Rows from block 3 of the fusion encoder of a small image-text matching model, named by matrix and row number. Rows with one number belong to one neuron. Each number is 128 + 24 x the weight over its row's rms, rounded and kept within 0 to 255. All counts start at 0.
After each neuron's rows are labels from the 100 texts, of 14976, where the neuron reaches its highest value: "fires on" is the input token at the peak. Only what is clearly more common there than usual is listed. The data: simulated stained blood smears.
# fc1: MLP up (fusion_encoder.blocks.3.mlp.fc1.weight, 768x256), inputs 0-63
# fc2: MLP down (fusion_encoder.blocks.3.mlp.fc2.weight, 256x768, transposed), outputs 0-63

fc1.173 [ 69  99  76 154 122  64  86 133 110  77 123 138 163 159 141 131 153 126 162 157 167 143 169 148 135 114 152  89 128  92 139 110 147 153 173 106 142 154 128 120 136 124  88 159 122 110 102 124 103 122 157 114 153 127 125 116 135 112 172 127 136 105 122 125]
fc2.173 [144 170 136 142 108 142 150 126 108 125 119 135 124 159 118 100 140 144 144 125 135 163  98 126 114 124 126 127 137 105 116 138 122 143 114 161  87  97 151 133 102 122 117 114 111 137 150 152 208 100 126 163 142 120 168 135 140 101 125 118 144 153 157 144]
fires on: "large"

fc1.622 [135 139 136  80 126 135 155  87 145 128 155 106 115  91  67 122 124 136 115 130 104 131 149 117 156 151 127 136 171 161 119 113 153 104 118 202 118 102 166 139 102 147 146 102 131 167 120 131 196 131 111 139 133 141 124 121 152 147 135 132 115 154  99  77]
fc2.622 [135 149 122 168  98 150 150 124 112 135 149 171 133 160 127 136 126 123 117 123 128 139 132  98 138 101 124 109 131 107 144 140 112 134 157 142 119 142 128 110 108 146 132 105 113 131 146 143 165 101 132 146 119 130 129 162 103  86 103 132 176  83 153 141]
fires on: "kidney"; "nucleus"

fc1.656 [145 138 132 134 113 138 142 113 117 138 118 116  92  98 109 122 111 115 131 122 128 149  83 122 129 146 123 162 102 177 109 145 139 119  76 138 124 101 138 169 165 110 181 127 167 128 123  89 123 147 157 126 111 120 132 115 157 174 132 115 108 132 151 144]
fc2.656 [150 138 192 109 113 110 109 126 128 126 119  92  50 113 135 159 137 145 124 117 104 124 138 103 145 121 107 151 142 113 119 109 137 125  94 157 129 143 137 118 129 150 148 131 185 108 114 106 142 131 139 150  65 129 135  98 126 136  87 117 151 131 139 129]
fires on: "a"; "cells"

fc1.423 [132 128 141 125 147 144 138 143 115 130 146 172 121 131 127 139 121 142 135 122 104 115 156 112 160 109 118  93 137 120 127 140 108 114 156 124 116 135 121 102  84 173 117 117 119 157 155 158 150  96 110 148 109 171 121 186  72  71 116 149 159 110  97  99]
fc2.423 [118  89  87 125 116 113 127 138 108 131 151 114 118 108  97 145 100  92 149 146 142 125 113 142 121 178 172 147 131 164 110  90 154 124 112 102 153 127 100 129 144 118 142 148 154 138  85  87 108 162 127  82 160 119 136 119 128 147 153 106 116 163 126 106]
fires on: "a"; "kidney"; "cells"

fc1.366 [122  72  96 134 123  91  97 153 134 102  98 141 158 142 120 133 186 106 143 154 170 146 157 159  97 124 150 108 137  87 178  95 151 142 123  98 181 150 106 104 128 113  76 132 106 102 121 142 117 125 123  90 164  95 134 124 147 105 154 138 119 150 137 141]
fc2.366 [133 180 123 120 116 145 142 113 112 150 135 104 153 141 106 110 112 132 116 117 123 140 100 111 131 130 124 207 144 124 104 126 133 116  80 157  50 113 132 165 119 128 139 114 135 137 128  99 175 129 152 174 149 128 162 110 138 120 139 128 155 161 169 142]
fires on: "large"

fc1.63 [129 153 139  99 100 124 138  81 130 119 136 127 110  98  63 134 122 142 122 130 116 138 148 124 164 147 134 137 182 148 105 122 158 100 122 187 112 100 169 161 107 137 154 110 131 147  98 116 191 125 125 176 140 133 136 118 151 146 146 139 112 150 114  77]
fc2.63 [119 163 130 149 115 154 147 141 114 161 149 144 123 163 155 117 146 141 135 105 112 149 135 108 140  74 101 123 126  92 133 152  84 143 135 148 107 120 129 104 122 144 110 123 122 127 170 162 151 103 131 158  99 136 132 139  84  81  91 122 166  94 149 154]
fires on: "kidney"; "nucleus"

fc1.708 [103 133 144  96 154 141 144 111 145 109 151 104 123 110  72 151 105 146 127 135 125 119 150 110 200 158 114 115 170 154 122 141 154 112 140 173 130 116 163 107  61 173 146 122 133 158 133 119 195 116 121 159 131 165 129 140 108 127 127 123 136 117  89  91]
fc2.708 [117 145  86 181 117 161 160 130 104 149 137 132 182 150 125 115 127 110 101 120 128 127 140 111 126 110 122 164 145 128 129 150 124 143 101 125 106 128 106 118 122 125 113 116 112 138 160 158 140  88 119 141 164 119 134 143 121  98 142 160 151 125 127 127]
fires on: "kidney"

fc1.684 [105 166 131  71 114 136 147 152 117 130 128 134 126 124 114 116 115 143 156 126 126 139  95 160 168 140 136 155 160 134  83 130 129 146 125 179  82  99 147 157 103 117 152 154 128 137 125 123 153 143 154 156 137 123 162 132  98 138 129 113 143 155 111 116]
fc2.684 [119 187 142 131 126 129 136 127  91 144 113 114 115 168 171  71 157 151 152 110 145 156 126 119 129 105 105 133 122 115  65 120 118 173 117 158  88  70 169 158 124 124 109 135 120 127 148 148 145 104 140 162 108 121 160 131 127 116 147 127 147 107 136 145]
fires on: "target"; "teardrops"; "ovals"; "spiky"

fc1.245 [149 102 128 141 164 129 132 150 137 127 104 108 109 115 123 100 125  80 113 114 147 122 129 148 103 122 120 154 119 125 146 135 137 139  95 103 165 123  85 103 156  88 114 122 147 112 126 163 107 143 103  96 119  80 109 116 153 143 140 164 101 156 102 139]
fc2.245 [133 172 146  96 124 141 126 127 124 150 127  92 106 120 133 127 124 150 137 113 125 140  96 132 142 132  97 216 117 107  97 112 122 130  55 156  77 111 151 147 129 127 156 131 151 132 135  98 148 159 171 164 106 121 162 109 130 146 110 102 140 145 157 150]
fires on: "cell"

fc1.140 [ 80 134 120 122 112 119 127 144 149 127 103 117 172 134 145 111 140 130 160 140 168 204  97 166 153 115 144 144 132 128  90 105 137 128 117 137 113  83 118 168 117 119 124 153 118 120 126 125 141 158 173 147 156 111 166 124 143 159 158 114 110 116 142 158]
fc2.140 [ 62 140 144 132 133 131 130 104  66 116 117 100 127 125 124 131 127 126 155 125 145 158 136 124 167 116 117 155 159 143  99 151 153 128 105 138 118  96 168 161 130 165 140 149 154 128 133 110 136  86 178 168 137 152 174 110 136 141 154 115 182 152 140 120]
fires on: "crescents"

fc1.615 [143 140 144 134 118 130 146 104 118 136 108 117  83  96 107 123 106 118 124 124 132 150  83 125 128 136 116 156 106 177 104 144 129 121  91 130 120 100 143 159 155 117 181 125 167 126 120  91 127 150 161 130 103 111 141 121 151 168 137 117 105 139 139 135]
fc2.615 [146 143 191 106 115 110 107 130 129 128 121  90  54 116 137 159 140 145 127 113 106 125 135 105 143 119 103 151 142 111 115 109 133 124  94 155 123 140 136 119 131 147 147 135 182 107 117 103 139 130 144 153  62 127 137  98 123 137  85 112 155 131 137 132]
fires on: "a"; "cells"

fc1.625 [128 164 142 110 142 135 152 125 137 152 128 128 114 143 116  77 142 123 148 120 142 165  71 166 144 126 110 189 121 125  97 143 145 132  86 154  98  70 111 138 144  98 139 129 135 135 153 147 139 123 138 154 122 106 130 131 135 141 142 133 134 160 125 148]
fc2.625 [132 158 167 104 132 140 137 108 116 158 108  81  52 117 141 130 138 139 127 103 115 143 112 118 154 112 100 162 121 131  96 129 126 129  82 163 110 116 167 161 122 150 149 127 172 124 136  95 139 115 161 160  77 142 158 118 139 151 108 124 149 113 147 141]
fires on: "spiky"; "discs"

fc1.220 [133 135 126 125 117 146 127 104 121 123 159 129 120 104  34 139  89 132 121 136 113 135 141 104 183 146 132 132 181 167 109 157 176  93 130 177 123 125 155 135  98 161 186 112 142 178 134 110 191 127 144 164 139 177 159 137 120 153 142 140 157 115 123  87]
fc2.220 [145 138 158 127 144 119 119 130 141 119 125 126 101 152 137 158 156 141 113 120 100 109 171  86 145  84 104 110 158 106 139 137 107 127 130 152 122 151 113  97 112 159 102  98 146 117 163 147 167  84  97 170  93 133 107 131 108 107  99 143 166 105 126 119]
fires on: "kidney"; "nucleus"

fc1.446 [136 116 136 130 104 124 153  84 119 125 123 113  77  79  82 139  88 123 107 129 119 138 118 104 145 157 139 134 142 195 109 139 147 113 103 125 130 122 148 165 134 132 185 117 169 129 120  98 128 151 165 134 127 124 140 120 158 184 144 114 121 118 134 130]
fc2.446 [159 152 189 114 138 132 118 128 135 140 131 108  67 120 133 158 133 137 116  97 102 121 144 101 147 101  90 144 139 106 122 131 119 124 108 156 129 132 124  93 119 150 139 120 177 113 141 127 145 117 130 162  66 131 122 110 113 125  82 132 169 121 125 130]
fires on: "cell"

fc1.322 [101 113  95 142 114  78  98 144 116  98 111 154 149 139 142 128 159 139 162 147 164 149 121 153 121 115 149  91 120  97 124 137 123 139 188 115 122 179 125 133 134 126 123 173 110 119 127 130 115 112 160 116 131 116 150 129 139 110 140 118 148  73 161 167]
fc2.322 [133 156 107 129 105 133 139 103 143 123 132 182 142 154  97 110 134 162 139 131 137 129 138 116 142 112 130  92 141 127 132 124 128 106 171 160 101 106 136 118  94 146 125 104  88 148 131 129 178 120 106 153 142 144 147 175 114 105 130 128 138 123 134 120]
fires on: "large"

fc1.284 [117  90  68 153 139  71  79 153 108  86  92 130 152 149 143 120 153 122 138 151 170 140 173 139 104 127 159  95 123  94 141 125 145 165 165  94 160 177 110 111 145 114  95 149 111  98 131 136 108 117 136 107 153 108 120 112 143 132 163 142 138 104 134 139]
fc2.284 [129 178 133 147 116 147 151 110 123 144 128 129 156 150 138  98 143 137 131 115 127 146 116 121 127 104 106 178 134 105 119 144 107 139  94 151  67 103 169 142 108 132 119 106 103 135 147 144 179  95 133 179 142 128 156 134 143  93 120 125 153 132 148 146]
fires on: "large"

fc1.725 [144 140 144  84 133 133 147  90 150 127 134 104 117  90  80 123 125 134 107 129 110 137 153 126 151 156 127 147 163 154 120 113 152 111 114 195 121 103 168 147 116 136 147 101 134 155 126 137 179 143 108 141 140 126 122 121 171 158 135 130 107 158 100  93]
fc2.725 [135 160 130 143  91 148 150 135 107 142 135 172 110 160 128 131 120 138 133 115 135 153 121 109 142  97 120 108 136  93 129 129 104 123 166 150 110 134 128 126 105 145 139 119 126 127 149 128 164 125 152 151 107 121 155 160 103 107  99 121 175  85 168 155]
fires on: "cell"

fc1.454 [108 157 137  66 129 138 127 159 136 126 122 101 144 130 124 117 128 151 156 138 134 135 126 157 147 150 135 154 170 120  94 102 149 134  95 161 101  94 147 130 123 119 123 163 132 150 118 119 138 150 158 138 143 118 156 108 109 140 139 129 125 153 104 112]
fc2.454 [120 165 131 171 114 125 123 122  94 127 107 107 128 161 176  89 160 128 147 124 156 164 115 131 132 100 121 177 114  93  97 158 110 175  90 133  93 105 134 140 123 127 121 142 112 113 140 158 138  97 161 153 133 108 171 120 144 107 134 114 157 118 163 176]
fires on: "target"; "ovals"; "small"; "teardrops"

fc1.62 [134 143 132 141 152 144 117 133 152 144 135 186 127 145 151 117 149 144 137 109 138 143 123 133 137  93 101 121 103  82 153 160 106 144 128 133 114 121 102 100 109 134 106 120 113 138 190 170 122  69 116 155 114 145 116 166  96  72 114 157 148 112 107 148]
fc2.62 [132 126 153  95 155 127 135 120 132 154 122 104  60  97 124 116 125 137 135 126 101 105 114 129 130 149 133 161 112 159 116 131 129 105 102 138 129 116 144 164 152 115 153 140 183 126 119 104 107 173 137 132  94 143 129 108 145 178 107 111  99 142 119 123]
fires on: "a"; "cells"

fc1.208 [141 122 122 120 113 119 115  73 142  96 112 115 117  89  79 136 101 130 116 164 141 141 142 106 170 166 137 122 166 156 122 139 214 104 129 145 139 112 158 147 112 125 174 100 144 139 148 113 155 127 141 152 136 129 171 131 147 169 173 150 154 125 112 111]
fc2.208 [150 142 180  84 133 115 112 142 142 130 116 116  87 137 138 151 151 163 129 124 106 114 168  98 161  96 102 125 167  93 124 128 108 130 137 168 117 137 135 103 115 162 136 117 173 114 150 125 156 109 121 169  92 139 123 111 103 116  99 119 170 114 123 126]
fires on: "large"

fc1.681 [116 121 140 108 142 134  88 150 136 132 117 127 136 140 138 126 131 117 145 129 124 122 133 151 137 137 128 171 125 109 117  96 154 127  87 134 173 101 109 117 145  93 104 148 139 127 109 116 114 158 123 114 133 114 121 126 117 150 154 137 109 165  97 106]
fc2.681 [132 165 145 136 121 123 116 113  89 130 110  99  89 135 167  98 164 132 145 113 129 153 112 140 153 100  95 173 127 107 106 143 108 171  83 155  84 106 152 136 125 142 140 144 124 126 157 160 154 103 167 163  93 120 175 105 119 119 114  92 164 116 160 167]
fires on: "large"

fc1.292 [146 125 122 103 116 132 152 113 140 139 172 123 136 100  37 130 107 123 114 135 116 126 164 107 146 147 126 103 187 151 145 133 156 127 140 161 135 119 161 111  77 156 148  71 129 156 128 125 197 132 116 137 146 153 120 129 144 116 121 143 148 119 119  77]
fc2.292 [105 137  94 173 139 148 137  96 110 133 147 105 171 145 115 131 110  95  93 126 129 121 107  90 135 129 135 203 133 146 123 136 148 136  81 123 102 128 118 138 127 140 121  99 115 143 145 125 146  93 127 140 159 134 132 113 115 111 148 154 168 155 149 124]
fires on: "kidney"